A small contrastive audio-text model, trained from scratch: encoder arch resmlp, encoder width 160.
Rows from block 11 of the audio encoder of a small contrastive audio-text model, named by matrix and row number. Rows with one number belong to one neuron. Each number is 500 + 50 x the weight over its row's rms, rounded and kept within 0 to 999. All counts start at 0. Numbers have three digits each.
After each neuron's rows are labels from the 100 clips, of 14848, where the neuron reaches its highest value: "top examples" is what is common among them; "band" is the frequency band that holds the peak. Only what is clearly more common there than usual is listed. The data: struck, bounced, scraped and rolled objects made by modal synthesis. In brackets: how many of the 100, against the usual share in percent.
# fc1: MLP up (encoder.blocks.11.mlp.fc1.weight, 480x160), inputs 0-79
# fc2: MLP down (encoder.blocks.11.mlp.fc2.weight, 160x480, transposed), outputs 0-79

fc1.152:500500500500500500500500344175500500500500500500615483552500432500562500500500500500500500431500500500500500500500500500649500500652500530500500500500500500523500500500500500493406500500486500500500415331500500500500500500645456500500500500
fc2.152:381401500347500500500500525500500500500500500500451500500500500598555500560500500500500500500500500500500500436520500500500500500552500500500500500500500500500500500500500500453500500500500500628500500500500500485527500500500366500500500500
top examples: steel-like damping (65 vs 16.6); ring (39 vs 12.6)
band: 1000 to 2000 Hz (52 vs 12.5)

fc1.66:500500500500500500500500500643500500500496500500500500656500500375500500500500553500500500445500425500500500483500441500500500500500551500636500500500391382500500500604500500500500500500500500500480535500492500500500500500500360500500500500
fc2.66:500500500500500563500500500500500500500500500500500500500500416500500732500500500500500500500500661590500477500500500500500383500250500500500500500500500500500500500500500500500500500500500500500500500500500500500500500535666500500500500500
top examples: scraping (68 vs 20); clamped rod (44 vs 12.1)
band: 1000 to 2000 Hz (71 vs 12.5)

fc1.33:500604500500500574500500500500500647500500486621500531500500518500500500500486500500500500500577406500340307353448510500500567642500500520541553500500500500500500500500584596500500478500500500395500500500500649500498500500481500466500500396
fc2.33:500412500500455484589490500500500343500500555500500500580500574515594500457463500500500500500500624608646500631529413503609384474500478505563500500500500500500457489434500501500500500500466500500486500500500434500486500478523590500500500571
top examples: mains hum (50 vs 8.8); rumble (49 vs 8.1); membrane (30 vs 13)
band: 250 to 500 Hz (73 vs 12.5)

fc1.183:500500630528500500500385486500500550500500544500500500500502470512500500435500500500577462500500500500454500500500438500500500500500460500500500500678500337500610500476500500500500500500500625500500500464531500500491500500592500500547500500
fc2.183:500500500500500500500500500500500500500500500620500500500500500500500500500500500500500500500500433500498500500500696500500500500500500496410500500260529500500500500500500500500500500500652203420500500500500500462500500500500500369500500500
top examples: steel-like damping (75 vs 16.6)
band: 1000 to 2000 Hz (60 vs 12.5)

fc1.420:500500500500500500500500500500527489475500500500500500500500500500500500583500561500500503441500500500500500500500500500500500710584434500500500500569517579500386500500500606500500400500500465500500500500500713549484500500500500560500500500
fc2.420:523500500587574300500440500500500500505589432500500500486500418500543454500534500500500500522486588549558500500500500500500500500500500500539623475553500482500500482500500500443500500378500500500569500500500641480500465500498500500493474577
top examples: scraping (70 vs 20); white noise (41 vs 8.8); pink noise (32 vs 8.5)
band: 2000 to 4000 Hz (87 vs 25)

fc1.162:510739526500500636500500500500500500500500434542500500500500664500500500500495500447500500500500500539500516511500500500500500512500500500500500440500500500506499393456500500382500500541500500500507472500500479477500500424515752524616500500
fc2.162:500484474500500509500500411464500500500500373344624500500500500494500645453500378584666482544500613500500461566500500500500500500500500518500500519445500500500592500585500500498500500363500500500500500500500500538621500500541500344500563580
top examples: mains hum (39 vs 8.8)
band: 500 to 1000 Hz (40 vs 12.5)

fc1.203:500500635423500659496500500500500573500415500500500500500500546475500500500500500500500500457500718500453500500500500500500500500500500500500378384500368500500500500419436500500500343541500500599500500634500500500589500500500565500500500484
fc2.203:500500500500500454500545636336481610500500500465500500461500608500500500500566500500500500500642400421500624473398500500419500606500500500500500399521500383590500400403500500500500531500500500500489470500500346500500469451500500487464454500
top examples: steel-like damping (51 vs 16.6); scraping (46 vs 20); shape: membrane (34 vs 13)
band: 1000 to 2000 Hz (35 vs 12.5)

fc1.397:500500500249500519500500500500500500500500500500500568500500500500521581567500500500500500500500500500496500500500500483500695500500500402500500500500500500497500500500398500500545500500500500392469500500448500500500500500598500500500590500
fc2.397:500500563500639596500500489579500500500500504416500500558500500500500500500491529655500500500500500500359504500500500500500500500500537546500500484420633518433574500500598544588500500500569381628500387492464500500500500500500500500500500447
top examples: steel-like damping (36 vs 16.6)
band: 1000 to 2000 Hz (49 vs 12.5)

fc1.233:500500500500500500500500500500500445500500500500500426500461500500500448500500500500500500500399500531500674689500500434691546567500500500500500412576500500500664500500500500478500500500500500528566473500500500500520500525500500382491500409
fc2.233:500503500500500500545500500500500568500500437500500500450500500667500482500500500464540500577500500500500500363500500500346500500500500500494500500500534500500286492500565476500516500500554437500500484500582626405500500500450500500510557500
top examples: steel-like damping (43 vs 16.6); shape: membrane (34 vs 13); clipping (27 vs 7.7); text has "clipped" (27 vs 7.7)
band: 0 to 250 Hz (40 vs 12.5); 1000 to 2000 Hz (36 vs 12.5)

fc1.407:500500500492442444500500500500500500635646500500459500592500725500495396394500500416500500500500500500500500500572375500500500500500500500500500500500500500500500500500432562473500413500500362500404500500500500500500427500500455676512601500
fc2.407:500531500500500500500500417500500383500352500500500500500500500500548500556364527500500500576500500500500578500500500501500500491500615500500668500500500500500500500500361500500371500500476633500500500500500500500500500500500500341500657500
top examples: steel-like damping (36 vs 16.6); closed tube (30 vs 12.5)
band: 500 to 1000 Hz (31 vs 12.5)

fc1.381:500500500500500500500408500410598397500278524500500500489596500500407500500500500500500500500509632373573500500633520500500500512500500659500500500500508431489500345500500500500500570500500500500500500435500453575500500500500500500500500500
fc2.381:500500500456500500500469500588512539500672500526500500509496563500531500588571500441567500492500500500500415500455552484500632500500500500638542500564500500482507619500500500551451402500500500500500559500500448423500500500579500569500500500
top examples: mains hum (82 vs 8.8)
band: 250 to 500 Hz (35 vs 12.5)

fc1.270:500500572500461500500500500500500500500500500500500415500500250500352500500500700500509500500500500500466500500500500500503500500500565500570500340500510500500500524500500500500515500500500450500654500500500545500542500500500500500500500500
fc2.270:609639500633500500500447500500500500500500556611646500500601699500500500500500500500500582500500500500500500500500500498500500500500500500500500500568400500500500500387500313453557593500568500568500500438500457441500491500500500506563664434
top examples: steel-like damping (47 vs 16.6); closed tube (37 vs 12.5)
band: 1000 to 2000 Hz (65 vs 12.5)